From a checkpoint of a small model that answers yes/no questions on an image's attributes: encoder widths [48, 96, 192], fusion encoder width 192.
Rows from block 2 of the fusion encoder, named by matrix and row number. Rows with one number belong to one attention dimension. Each number is 500 + 40 x the weight over the matrix's rms, rounded and kept within 0 to 999. All counts start at 0. Numbers have three digits each.
# q: attention query (fusion_encoder.blocks.2.attn.q.weight, 192x192), inputs 128-191
# k: attention key (fusion_encoder.blocks.2.attn.k.weight, 192x192), inputs 128-191
q.69:520463445490457505486579462545420515530530510542469465562497535455453482464485466569440513461459474450546454572512495516510438500482453510584481471558498562442475500509494454528460488552475423
k.69:476502480514486470477505517472509459497445472503507517530450473532488508549489601477506532540506458610451517507514436504512496524459471475505496490464601538599401491516546475485535445503470478
q.70:539506508489571431531467530507522508493498489502495438481505476495469492492490524513520482483499484489479476545481470567511511529504498499540510467523460418501552432523507561487483540537520471
k.70:484438502516552487504534539508464533507510552471464531572511470502451452511478526465512475536508547494463529460453510462467532455526441502472483511501527526510537517535539473545468562478456484
q.71:502446479390457542515574489486465467508460477467538579563528456526474474526460523458448515585499514602528448486565524487510500486474447502519555508496556590407490523488496512530537463510469559
k.71:560527444552535490552412504459564438462487512565539455483494521560559453467473532550551518464506476462508489527471452526479467592449580499472468514474465437581518503454529505485495543480497383
q.72:546492480454447507465447524528464520458555488496464465474451528463454575481481566476573454507502504446473464567533467556507495429496447471516538572544472539534527482407447541495456461521514521
k.72:542487574538533488492449570533537526520508411532550463446515475546515474452512501545414524424383510463504523517516474493529574484553501529475531485477448450518555488453498505507473565525491446
q.73:496527524482468500585499560490492514481445480535461481532447509520492508443510481533466477474535466548515496460563454486520471574495529464496536568498516481492479462464590539575515513562531535
k.73:479466505540511506478493457476518522512494533495483471452544531524463429498456487497451558447471457529532448516475528481504500484574520471506438453532593593457578491519515504458502505401485499
q.74:466445483577575479475497514479493508498504491531543545496488542497577456450471470465504494474494489564503533498511514514529491532519559515484527512468578490519504486492519546566588494475546491
k.74:505492471491469494494459497486516504535473493513415479530491558516526510452562469478481511485557472518529475554543465549546446527443574466517496530518520491521490542488452518414523518495515551
q.75:432473563483482471533591535423527540490528450477567557477557475517465439461569486482494521520489504557501428467496505474536494549579467442413457486479547487546498470560468476524514508540538483
k.75:530584469516527543472518455513511545478506503409455504491483543512533519443499461517558463446457512513480481483498521503490547451442533520580453544612430525466534492503500535520479535533539563
q.76:446556541557503535539503498506547520469538511453466500472488509495535513535449489500470560451568556417511527514525576474465547529574463519471544459461397474540504453510518487558542554523468499
k.76:404465550477535472549493493467575458490631529549553475436632489525504553484570521465492473551434482507575452534478447481520517437503454522548526459462522508437485542505480508579453449457469464
q.77:454444549515493505474512466553524547472514476481471422415540467502502474457563525502546517465448459443493501412510515454501529511490477522452462519479504476480516454485495504416577556520450497
k.77:460480552526486528572523481398482497509456533559533473475570489426507483513526486503476428560486456489513433523486509477493533463498515460529502504469548553495470509441575502585482459513496458
q.78:457587512559441533485455522541519514503482543503474483389455516487559421484472585466571584474532508467537423493494523479457532562443533522471509491519528436562471485447448455526543545457467529
k.78:430452483471550473487491445527498554548523452531520540581480516456532530480535465550469522521510489470529517506491478475512508421499416541442479508547541523474524515472490521507483507522547560
q.79:516409522534467517448448463550535516477588461556478543467609506486594473502512597491493443494461484527522529545480469491528445468484560463465478501596506473494486485476411473481437445485571468
k.79:547580412509484482466504517434555455475411522448455519505412485515448491486495510463534528465414500553472500447549502526526505510501524480493495497506452502546502463480456524520567512549446552
q.80:502452486530487521494577524544524446522591480492498442453547539549480494482529470495465492471514551553533509525472496516464521491512462545445549539485457474502529474553483485454512501455496507
k.80:523491524479510512484519461439447512510547548478424499528462522494426504518433417521447483582521440526522511479517539550555522516470495491540442486423486604454435484453523536484428511442472470
q.81:540523470416514502518498466555496495489524531453502462562486505516457509471472478465534415448498491552537450560502502541460463446428480535491511553554512524558584473462432500459420468530451500
k.81:509520574572452481523452521520470539522458483473424530551460458496509510503455438506445517520546475489503537532518536474541563501538607550447543504500460434503463479429487549466496538551493491
q.82:472537537529473540521517517519479454478494528519456527442463460566486525527509477464435509499510547500454570433473555493476522493514494520427521561441516434519487525486502464486532527523504513
k.82:428481466480502484530580464514525462516514496468550515431515503426511585552522442535476496518501482471515435479474472508472459437519481505554476486465514622469510460475519508479472453410546472
q.83:407510544519483510499505439409529452490489547598494589458458453506535537527543569425512520507469482513457518426498480466484506513507565457493513549491501523477415497485478466474513485492537611
k.83:544460517499553540494553482519517500477501469493558477513546530447480506474508450512532500471495560412520464501473496486479518498447418553463487564485478519439539473453474494492528495546461489
q.84:423497444557545420552552514432494559470509446521527500474508524468459520515556469548487522521505546563461491495535443490540529506594502516444399474437428440557483586565562459559481557541533428
k.84:488517457521474557478494547427496540465548516490438485464546482567503570502499460376531422352521507536494466549479501534542500508418488519539523557560559508566449482533477486614518542473505560
q.85:457506418475472459476566482516482514533508497477486535496514514552464501471469521520511527531445540522555513476480487515532508479439478513538460509461559508513498514507546432471545466447446502
k.85:486502530461506467545545533469478459511508446505507536486497508451563556509547506505524479507532458485463520515498489486500440524485495538538493444476503536490494466534498482522448485482573477
q.86:488465551520569453463555539573453540493488492548516472587474450464466545470456557455477464494493442506511458515537549459521542461463508463504500490486516474524548520481508429567494459508501501
k.86:498450484522498472528460470482442479539484465500557487523475546548568523456572488518552457484522526565474408565471555548477531509507520438551449544509427441554478490486499532481465528505582471
q.87:506519479537504497509481489499473462516541415553495490523620462509475570465504491557498447486511516483486476497479471510508505510515517486455500468526497473515464453634471510527489465459488478
k.87:584527519492495520534502486444508500496468515484442511507464497457440568473527490507595544512422511519453575480503502459439529472526517470532475501555428494514502519518504496539505488490486599
q.88:536493518458565465453493596531501502547494558447529514470485480480415489526475559528501488522466504529487481577547508509509501451437498482440528524499440409505526481471488553516538531506505457
k.88:573495508508467466525527538523458590557515500502467482492498519588547458470436548531508531514548460419421566455496469475520535560505564471559493510539518461492471523532469521321487586506444451
q.89:528563499433431514567515452445555488451451499462471516518458507422573432498438468443538487487538464495474577523482542517550450493504558473498513545439561480428506517426519565483513498537423485
k.89:408499519492567510462464536589546475476567511516491520516603512526484425519511473484507526507552556545567438597503483477482481584464419517399515498553453477523503474502507426608543531504507447
q.90:499413542485493540500514489483484494479508517452424505486482457479433556536473527465515478510522555516498477450482534509493479492514466510511527486549510501468441514530502528488434467500507474
k.90:504500496434488481521497510486557469469514465463620521491485442448473455505501499527479535507500496481452501436503469530467440481495464476432517508499438499527530462488516469549498498512513464
q.91:450516426554478513510496554513459473510503458483443505528527597486438452535423542508556500481513493488476462509439488475500570536483472542552457516544486564482496485545586485498454502483469512
k.91:561455499435440482527546549465494486460484528472546504500449516418433460585495520459513468461501485497483536447484435465500481533558466539503494617475537389527482517468520497501510500478457477
q.92:511473567522544507525396532528441487454565472501421486567524503511451542550480451509481487556595456500475563550468554521469476449494465524490507410522461513490530424473514526467526544493530437
k.92:511483507466485496499482573535496491519488543499569519472520443512524450412466509462462540486439519546462510457522493564506504515515487470477543570371509475500523550490513495461471481486475448
q.93:554439499417432536459532422494459458517524543510463523441495520559529489470503561451517549442464496486463605531579529530563526470455507476545513502506530483462460535466574517485532502578504612
k.93:495530536591514477523575509462485475510496461512457484445540501521493438477466512569439507492471503491532504518469480568489478570498477527482493460464479491497542477557501474417542495454508448
q.94:538481477486495528459513448559513445544476537541508487472508542574523488486472489515453613475506443470522497561525526559501500435504494494524514524482508498508523486493511537493547540474503588
k.94:462531497498565442468498473487539410556548476472458501455539520514493458527496519575467525569450528463536492476469522500554503438489473502519513451459557550502578555528499559439485491471541444
q.95:483538484453546393495530459495471542564410597499510553558442516466403612522457483509541512526432496457525462574538495483551463454443444494576464530529493555447475470527521523562455455455413601
k.95:559473534465444523542538444550405538446515468483533572471549553508548507498538528552580543502535484441503471511516483476484428581476531532508549506544448446510462529540503523461498512475554474
q.96:470569452549547463508532576500531495544478494481575509499434489543546501495583452538494520506536467469476490453574509531566463494583563498438531589440515460527536567466500554575507469503517484
k.96:457444456523483516521402522511506406494565477478524440449567506501509537526535564524511428470508425470564403546426478432484531385481456519512488416521495552466606535563463487574530499426540513
q.97:498551550509546545422515517503534466541528460468508492508562499570523498494499545490465479431566516520524470558508542515472509486509516495464515452468422539484514409515550454477525518494538545
k.97:517497545480413480524486445420504466588567530451525552556515468484465520485550437513523516517520438455493499553492561438509524474484553526518508489474536487431493531507483556517494488494479549
q.98:595468496464495538525526477425500495547507449542496477520483500469476508507499378454513525529513453531526509476473523463501496552536447434498528560530523555459500549524456504480507473523450462
k.98:501568505544508530482507535461509439447533543488508511563478464532478392505440471520494486540483535541468399505461537473576451532436543465543476596539475529576529498447510560494559479513460433
q.99:522489507514486460493531531457480478496456521524439521580454460475480516535504452554498500511515597513561465491554548492529527467489452468545566531496489525507527518503432524532520488454496457
k.99:438489487461542532456489539545517458465538522465465466545544472529512548523549469465499507517539484502563455500491471430510502535488460506510456513564510502541529577558483510472552492465480442
q.100:464522536509507501505573474505507507509422503434590487436479500474463472546574439567495500586480543461542435416448441492564491484570436508499496527472503500460472606538453488500514459517473517
k.100:432489476495509498517452490562496499478522538478573493500396558438477564533530572561528445523424531453474505481506475464512452468457463587524513468496501524431474533491485535585470441508567497
q.101:474463532460430530486453525542493512573546492484464500521484584472408536522496558581545500502510482505500471554440445558416505519410472502476504517530494588526531496497431512443494450459497575
k.101:609535535434494501477491518503489480506467545526533542423528535530528445491425508507406526492489502539478521492447547535543545482554539491548534495477453450504508505511537561500567469528502449
q.102:551483453508502501494468528553528494460441531564506522480507535465537480519510525499437434488513514503517531507528501508477480524465549498473477477513415427540457518522472513501466516443532454
k.102:510538524471536478440490465518571600543459489460522512507432474611584566477453497486529583508532521510516562420514495503499488499501558526413494492543539524454429475498476436459457511570478591
q.103:518502516543529530509466488524520390531489538489569474484442442528472459519547479488519539471458544487468513392464464458453542521484528452445528502542544466479457443501438507532530450522457509
k.103:436487518471416556500496502569538596544432532447493518558417522420426568499535496508457457491539484477551514462486535488519486433544407499491453567547563530464560502484458503483455460501518528
q.104:515545501499487486571518551566556491433471442460527459591489490477491476561498450552447424520512481547479438549538515485492470455486561476413505544448442470495584481439497506543532472506444421
k.104:490440520509472495520451511477502528458487515497528440514595502593543520537474502468529547487494498523557440538477494438507537489578536460477512477548501456540531468487498435519438586533487450
q.105:539480498506511491451490469526519486526524563477464491515413484546486479502509538544560569448474536458570504500527516463446501442464535509509526465514459489508499448497461517560532481511495525
k.105:465462487475505494493518531491487568496431486485453494573536509511469533482529559525398501499519517472548550494512529458571520474504413550517498458581586491532508560472480577471505495497493491
q.106:472526553519488509540493564488530543452454504513521514479517510426510499485512448472578539525517482483451504460480500482488530565519526494503496430520500472519439527480512478527497477492486483
k.106:536534454528502457509557509543486504454535479421525498500441472517524529508458535502500475477441537489436511474511516476426489464513519491544511468496475464469494486565454480486520500539537522
q.107:490476568465526530452574480475531499476540589493449450427523529506552486450513511452492515487555531462521544493515544473450515494513498505457515575467471544419469512498456538504520486533526572
k.107:417500498516489508505538499495447445566517483450593508446492484472491439461476494610493501528497511495483466493599492496454505527520449521503506518447490587456537473511500518456483482522503483
q.108:481497427469473520565531491499477456504548466473498457527477502538438443498486437523511410503552480445493517493485482513553499514458537521498519454455548506447522470465499573443438449574437502
k.108:502489578581463539476527531523468540453435527502536512591491490438443496538472501438492516520503491532500547539501474518522524532513485547445521505502494549483448479449561461546472491487447480
q.109:532471474610514469464523444464451499470571481543512445505510455498593516400502491500471495492519471560586518484523555450539508532526537463477528492508519516518577478524472547487506478489552505
k.109:411462496506549510485473474467443465495422529535429516545436539507447500416540435515518468635544454598495507490480509511522503550434511425556441616457470530489507588487530489457529493471501543
q.110:526487505474501513546527529506527429487517483540508507489506440549464452478529438422425514516500521501497458516432554542454519471531513546485532539483483441506486548531566493469483546471454446
k.110:561513447516581408594469471495467507485483527468426452530458518515509561549437491536448532511528482511463559518569486521472472512455513484526502534505513535520453475433460452483475452535454545
q.111:540493585402500563448469533513543428574495511468565522555526439571442510544514489497499488465459527520517466431522516456467501531497468482450537552519505475485445490552472467511484443528531519
k.111:561565483499453529524428459520540486521509504463478477493447522482503486468524513576509474495476502423516479481460591521472532442527513506486452449540467473487520487485470537452448526451477486
q.112:559465509518523494485453576571488484510419520492498457584465483417465501491508486541546494517505571526497450439518558491457565548476463509526551501551494474473491511421499606489512540517502477
k.112:479511464495529544527475498603526546499517489529521452445420561507508535517557545558455499470572516477427525427522523488490485473521524494514477438451504495484518482473499471512469492503488504
q.113:536495453524541476541567487375533527442452496498516511453512420471525520495555469558461541549484493434454517540430438490500519522520527580532485524444534535497523600530520445448528505471482464
k.113:524510471492549529426526515529489464547486437491492447573565471498488519546468489483544443537555573406452475507532504535477495481420465496525493438479473530444481479506526499461498496543499519
q.114:490545543458488513543488507494501507484483503468507506424466483506578511464444537482469468541561465570544480550476452494547448503552488500511512463586603498525573476471477539559446480516521453
k.114:494494503554483549452485431502503500437515496574457541626537566478498489504557500481545573477488473560515484585536477494508476510524578500466486482518419476544538473499457485550565509468520519
q.115:510542477513516499473455511483526522501530495470538553508512494498517514480444439423542509482473493417513566485510501525494481611577507437474509437411540465425442439519574449458537529521476497
k.115:488509516504495496593590483491454508495550508510516564498496474504502486495515537440513449544481538522448506561479464482447458484514532497546476520537493501542448514512522557547449456528543477
q.116:390523521501428536530495492494469514433478505497488531485518533507599502469526535518504518516541543551511511506572477489535533545530575479473468490542494554543519508439541534515528515477539441
k.116:494458459549535519483472457428582452514535467547509450463536497506532510486469453427478490428450469503569483528461449480534469521517507517474497512464463449551513517527440468507576522468504517
q.117:485551523527483520501457415422488492519477510570521519460463488575567542497483461494481492453505489497523530460439491474533482515452545504546549524470511454444489522552574478445527489457500584
k.117:524492496552509502460551456466525452498470476540448534520564529484453418478517432487511539528466563469518521519510479512558455544521455468499454501493511553525521552545483506476523453476528526
q.118:406429442558530513451516401484441509438461554549521481521557532547508533475495428436452490536481500464551559525514531451539513496525496468545482520529565542480504509493570464460506527470520469
k.118:536500502559452465468548491492504444461487480479518540450427445462528472554483492516520452516496460487503466451508478510555463504461465517495528631412520523474461503542495509474489474567513499
q.119:557542515570525472482432514520453508561486458397548460462499554515520415583564591590463429562527488488496489499498467488488477487521427438515417547566504579578499450461434570463449534502557492
k.119:440581529480489548524503560477501528484473538579510545465437523460488487552521531494494510458498525502540624411467468441568490530498553514506581620462562371400548513381505408565516485501465515
q.120:546537489440491526426445448494488508481447524527432412522467488504532489449443494555567528468508479461501583408553460500512511496428522539552424420561494632492455505514507481442511504482454542
k.120:453518467520492516522475508531520476542471530496551595456483430464517507495540504469444474561551524517515530456419529501511529515517515529478548473464567507477513472554566502507514489452504520
q.121:483517387470522455466518525444555497529512417487544563452555535454459497516541547526493432560458544528476477527424488465468499474540461517566419476424514609556498560548475468537444475445528487
k.121:553517549465502478480508515509493570468430478505464460513491532481507521470469502464559525429527481484436600463521482531501527498500590462469543437559500401476463485509470479497516546577449522
q.122:457486524450512537490516443404571549452488509482546604470529440513453482524516476521462506494452451528456611451525469453479484582534522519450468415452476507544479514478554401478505505510480461
k.122:551580531543415535545517480494484560538459505535505458513518499531491499514497525435562409496519514450467537540523520504441515490480483437523490456603523454440433421504524536432433498511505491
q.123:473464425565508474498501466458472429452515495588466452475533498493551591475538499447566483465438502457453554512520476573560476477495507514603441495555473514532459518550544488474498538537529509
k.123:486389555505490539484510486507481552468477494517428457536469439456456474506481489502496440536496517551598507445473515492491507522476468529373520537422532560474479520566522484555501441498455529
q.124:459491507560435467506433484507495542471494514525492509511528488476495493504527488484559524499457440448502548401467495470484530516505437500552459462555522534508405503497467476504475479468529524
k.124:481573486440546509461501499556492594522485481542534498401441478402518543500552523444507477490465498543508486504514548501403481510531442464435502491521478491448483427481541457485524449515499593
q.125:503523506502481450532466503579550467500470509556484544572494515452551556493466496549484542472431504578480466575478475518502493441415493568543450518498455527516494574533482523516499536443486461
k.125:524462410444548508481407514546544508446453534494434478532534545504560505526527528437497546430528558549556479497509485554416440551560536504471560465441520470591443508511473455474548573501458524
q.126:496540556554469470557404525521522504531556415472497529494555506528552502545532531537547554481478517510456452537491474489510472502468533504506491434497481454516503475538535485424492520461572455
k.126:521483518499442486518497512462487504480517563472407516552499460509483543488481547449532519499497446536476509536502516507486483490513555493479514459435479444569492538456524476574545542514488580
q.127:531458473489560476511471501487520454480438469527490446504544474502462534446458455499437441463488445481453520475494508551547483453537519508532480499497513474492495445528494539500478492521515466
k.127:457523510488527525472496496535545482512534495451483444464532469448465533540512491489560510550449544510478514454506518520417534532515501470484511540530546494455496515479521442459458553459479506
q.128:552515440489581510552503548470525540466504513488518485468473511539456494497463508572546432452455489473415568548485479501544417440486489504512500453538535476466502496532448477476471547510511448
k.128:515515514478509500455528509480514457408541441457479461509536519501525496527521548499591533604528488473505503500449543517558518458415529526431493595432473424516458520471553471461513555500450472
q.129:530563544528457529492454525534503512543436508555562496448453545470514508537584452484477499434472557513493487538514474507448556514491471478515518577463399488520500495533477555459493470524543455
k.129:558523480535468472441526503497495544492493551532450522507478500545473466422389529487478487496476493533503415474463484396521472490515413461561467489464514509517439552446488481461522513427514519
q.130:585517506542459435482453582483517547566488502481474501482492525526550475571485586528534548567537555481502536582486515511459454484487486544532467524544504533492505451474470559461515488456508562
k.130:488563446522508453506509463505421567479509476511420529422460496474425470581527461567507434497463513498476547472493496544531518489445455542571480487446491479501532446557486473553502459550540561
q.131:440521488455547527537538468496515478483514566498477510549435507513522521490516518452464554537592501431541580461527492525477505545466436562494453485478513466435478573489551445506578504499453464
k.131:456537561489484534549463543473473503506509558519561418504523489505524524465540535533474537502481444495522547464500539582508531524424575505477457459609525506462510491557532479538506429488503516
q.132:555419494463482432488487499490405555527530596544517535480484499417490494562471496473500531540531490502421518499529551451520489527524462492513517448486507505484526447492501446438488503501524506
k.132:494571454475537516567494497496557495500555469520457549364535492513525517500526485477486520437493518518515607433498483457454519476521481502550481458467503449589501397484503447458515489541499521
q.133:535510479474608518501494467445469479513525509519557452513475533502461493489522469589490506492470495431464421441534558500523440483467520525555497512488532513507503518525517520447522502470537534
k.133:529521447461498512480489495500566465493460518545503487508520486481558491495517584550530527561529530523499456468567533531481484460479478481502507542441502483587484560499482531496494514479501478
q.134:506556526560472554523495459451553496547463505526478497514490520493541509433534543454478494474458536505483504400565527502509507499436538448476484550485502490493488533517525472543469531496502568
k.134:551519438428447495509459503521520523433475529427437432608479468438471497507469468484455533470512557494493511513500510578512482494508500481532443470540493504523441515429517564512487554516516415
q.135:518503482474477461453478551513450461520472420473522536501516466505447457485502451496563519508507523546506455498537505469523520522491479538477490461455548536501519509501475473566462518452456472
k.135:507435533530502521482457511538517474543496389545528489516472485519511488520487457514450582436529487474521436594504427521523476556524538527411541492538487476474490499507539547544475526519544446
q.136:425452557479513513494486523474500528419515491422509475578485525472513484441536517415512517442535568493504548467584491521470516540493472513506424440525510503560518461465503454503613497501533546
k.136:533462493468527479534552539454492504526536495563551434458531492512538529486549535510499540446459476462548479548446477520491528443490535527533504456508533551413555505577509549484481499517561504
q.137:607459505497471493457445493554512496508485473546462492514593454432503534544401515471531456502478525525465449533506484505486446486461459506518500495552440501515555533481501529511442462501508429
k.137:488506498484515511485543509462509488468501484582459552489428472496462461569461432489569449501523458576486493518470488405496492474546548453487518527478417440558479468475518418516487576526450512
q.138:536442514490454482524500546493538476475483507489481479545593471510555531495538516408522516456517518593472542485537455502482529524527510464511450547525537466507501555480495506522553529508512526
k.138:509572496528483464532469471541461490530549477508452434589568523502508528586457447587472578533526536457478502554485487514479535521542528496542539492518408573569413529572449489457414430481564512
q.139:545535541546464441506520500521544597468428476462500560513457496531498479574465453517463518530503576478505482541476575462461466510454515478507523502526472445481462543575475555511489420530461465
k.139:491476525486534536475527515506482469481522558519494544554509472521428485478489514497514477527542418536477455501502553449609526446468519466487428472513460501471549500519449519535557448458491572
q.140:498456592557515521439512527510499517556520475514524474511521495536463493489491507510540540485435498529522503447480482475574491571503504523497492557485530554565526491488474473439462441494529545
k.140:566519486491484536513500523578515460498421502454495522537471514477536510569499496474549476481520523489506496503510482547517517476431498524503457530477482514464482527521458521544486509541453558
q.141:429487489547430498418556428481526460499475453490514500475464476476544547589495482536453497584485471520564563514492437512470586442481529482506508603514485542530526505543468500493545457473514491
k.141:585501426524516488490561437549531530471489524449524536477501505502489518514491470465518446471477511549497564497486426532458495536521413526458528508527544507463491529546456518532547470423537519
q.142:573474523487489502494456468511514507507506475503515517432472473495423512529485488560540467466505464490504425575480426503452575446515470528548515496555448572522558488498503524447481475503506498
k.142:486546509481522462440506508470506500480463466504525567438488505562495437511483537482585502517514508545463505499468421479482497522494436495425576488513560440432498493511524475525549537541481522
q.143:504448565542519504528522459529485532468486556491482485526524532547510501440447500445510502467430450568493510489526513512533515541529521441479515517571536452520433555517478459509486460482458482
k.143:525504532453519537479452491539518473511493475474529527562469495482470546509431480532460540500518547481493462552480486575497513476570510537536531510588427554512533493464401561514478472493532447
q.144:559470455486490473502463523519487519511546519484440503460515554513518457482568516503506451439455496461419542511521441546495541586507477496452453460516514506489476486522447528511509510462530500
k.144:464508515486461488461498502486548472537605492504511443468544499485476464460459468525516525433469471508508530436462599501522543493554477526544498458547510498572470450486573462447481517498534458
q.145:556511534544460493517451569485538565535433495508534514544490512443474495541495484474493532501582557557393484607510511457447457566437433505541521523512516526445541526491496492443460504501502451
k.145:580509557516460505451493518459519532478479502512455496566409547488496444527458460574498556500523460499433530530465545467531526440448514468443459547438468485476397435566518449446471480483457568
q.146:449440412583412512471471449544428487489538505581504437511539473522483455478528521511475500488539473553506515466506468471492479534441493555554505528464488492502449488510529498483457517546471445
k.146:490496513503524501564431516492527480491455582440509504443464546444501461490495515479534518480480476472530588463583479488473521575477485481513460492505515514491442528519579503547517534450493548
q.147:507505526518478587399445505494501482555493496545446526500555474508486486500485539509518542516544522478506470490463518518534525505553486579495489525497464546485550515375512507486502471517546480
k.147:480516533519574494465480573436529535483526474483501489540517475524442510466567496563525485475434492551453556428490450467538532473442502466504492493565468502518542526473496462495519468493453485
q.148:494502471456577436489467454527484510499466529562517499589506539507483538453493488454497529492498482528476524483550592495485510515459455454488518511479500525559471486550509482496508490534474484
k.148:563545510516499506513481572508533494457442535503493496540448537461543448482487468479424550481487502500545451501522524525447542532573531491561505490469538538509455504493498536546478508530519471
q.149:479490534458414588471555568547510477452444559437504426506526381402472502493502526538466508503469396545541502485434491490520510440507401490531536529540487525532529436486380569455469495513484443
k.149:446484540529558534482556375376469480553473505490448580401439567505561464448474549478526473495517540450520410517455524499466484460462541410489465574403579507486621434460491458527516482491524541
q.150:554470500504613482517550462445512516517475541443518495543524480491488538481498519559487464539498478439452465561512533506485498379414470515533527449561524539473512516527403498479484531424504480
k.150:513480464502515575445561517486525510501501496545577509592518489425485514546479522520473462587572500507480424489487557495477510501513454473431482584462504463498478492525455535510534519516453489
q.151:483465455500480483547493488497477462451570471533456455462514520527504459520470467529484441456459490498532559556461458461445504487481457507515464515475496504443492492501529500509479501579471477
k.151:460531436548509553492461461441497491444552490479430453444550604555497519488500554521495506461531524496484556449553479518555544523521501564473524530567529501553488456532534491462498574467464496
q.152:547547462469438464466506445506496471499509481477481428452502444501497516570479513541510489525499551478573396480522508500440523549437470456512540534507479524508525548539435528512508493449468510
k.152:534480438537483521487543436447497504560495512518441538427458499570525491523481532435458457461466501610521488510508485520510483514533493430552508485499571464462529485510544487518507483466592521
q.153:494500497538484530446489495534484442488557431451456426435547364505511542515477524510561516502481482533621486466496411522507555522510533542541527540519470591484558534488430532512511550451542575
k.153:495470429520545488590532484493479504523476539459551586557545487520477587539533522466503433528506555531501495485465431535485449565474468473465465449482503542483526525541536476528496568530480537
q.154:422477522547453479496495487541421477546535449548448484437496518518537485463512449493492486440434481493503522497459453579569517498560528534475533481495474550542516480441562501503539512495560484
k.154:510478524546500529501491527537489469486484508470604572398439422455430530481507521494531509460519468489620481438457499481554491558519529501494480441473516563496550563453630522578489453539458483
q.155:503573487512498454503524484467569524515500467508552517474504520530501558562469531537514539536598428524544499477482490470477521557513503477519494515527490498553453489514515467437569478484479522
k.155:523563469491505467479528491425460484486461502494440581495501497537482468514528508558528476548494536483471539492511412507493513511594513500491548499506523450490537457509462501477516390503487546
q.156:554521524498545531530436491556489527456496528548570498541502519491467470466494501500589507473544490493426467483475558514534495462537501515486522503510495492480467506449583538516433544528455485
k.156:490491557475514500469505491498466544504448470507524506488437482506463415523482452493493503517518464494456474557468463467473507489528540448450525530452435484503501483495520420479473457496487544
q.157:451503544594563490535555471431515556479532538529461539470407573608529464529500537557483513532478527416510580420534507547529488559472535504430504485543524490525469474482521452471491494478505498
k.157:543449496391429517459527566571527561524473495403574465520535464412515504467503543533467498487504550498464542499541520538483512404538468532512480520546499555479556530521435514482483405453489492
q.158:498503473480481537411457550532492531590469485546511521501520490517445431441463467466482545478481463478545474559537565460548521492465518536518456513419490581530569544498495479483507448479563480
k.158:597506416589614498464540511506563454536481468472556548540462508462515478465506452478457502503505493576499610446495485515519496478481413427467444475479537500493415494459489441484474536447501426
q.159:446440514531426553506532390547430543491526457597488535507507442487424511559549529543488522572556516483573463526450446482506437519576530502529498498481487525521547479518527476545470511500498484
k.159:401447589441515504470514495503573501612429518548568562479494510515541459451515500499493476462440481535529448503552536468463479565470513497518567508532519452436491562476523468525576509576479519
q.160:476537481385510432498527575510511554517455575523507558488449541470489532486512410462504560438437412462496513405527513484541608522517593502469442506481478473492461558539577478546542443512447549
k.160:481468469515512467465436503580442479526485490510564517587507507474519406399487533476441481504545496492452491518527522524469478469622503498494488425529490553570550485484474569508431502439566451
q.161:466522458563522458445521474496506491547481481475409522446514500545496496501423549538475559519443485499633486457468531489557460535492528544450454508446536537449521480485467514508492452451464507
k.161:460474468480521523512420510583485483497451443466554484499545477486487522480525491477508463451506567547534537543508487539560482461483555569482497504516513482556542517458451556609513490495480441
q.162:373492495447467520492556444508501452492488476486516544526541482487522520462547460497456496540550442532491536536479558425493516442490548470492552486416489489482484534489572470527552503488492477
k.162:460402507580496534504458520502510438554560504512477504502492502450503510513531490507473467463475499501538509450549479478504474593430520493477516492455475491508497527420598539532573471485498385
q.163:512524478527487484495537466459541472495416507538483492476480456537478473563463475503469504536456480521545471529440420532543490430476539523462523480477541517453523531460410573560404474497461512
k.163:512533568532549522554439488530524565491533505475419515596492503487565481496481473472468430501483487467447485515549543472486522463491498488477509518507464480482433490411455538484476517426501483
q.164:511555531468453457529492499517588505471523422447489574544518513499545471541559536453479497493517557481463558544461536452492515433559554509446535445446494437479486507447516507567531539486467514
k.164:396463574569419463573497458534450560504581506566493484471540483480457502545481441509477466506510468478487498532458518475530519514479499497516471492483508468492501403547502527451499438542467504
q.165:446550512511584474529488478460484467509488402529570514475435509506543554552505502479515573496562511501596455471489503464493462521519529456482519530493563477460466522445527427478532467509509507
k.165:526456485509466474482492511537503484455441490483465454544531565571556511445511529535418491551446540554479520499563508465465476483491462546534511499499494478479506591482439550500484489497567415
q.166:421471464509490415487550463451444502496552484394486489443492484444575481540414551584535535597441443531546382495513489513469467492473528590492509439489536528485489504543460519451488521465524512
k.166:525494508519521535527473466412560488596560517564480515549519507520517535511588528463503424519559496447540525502544542488458475514501425526558473511473511520550494448520475487468545529537529605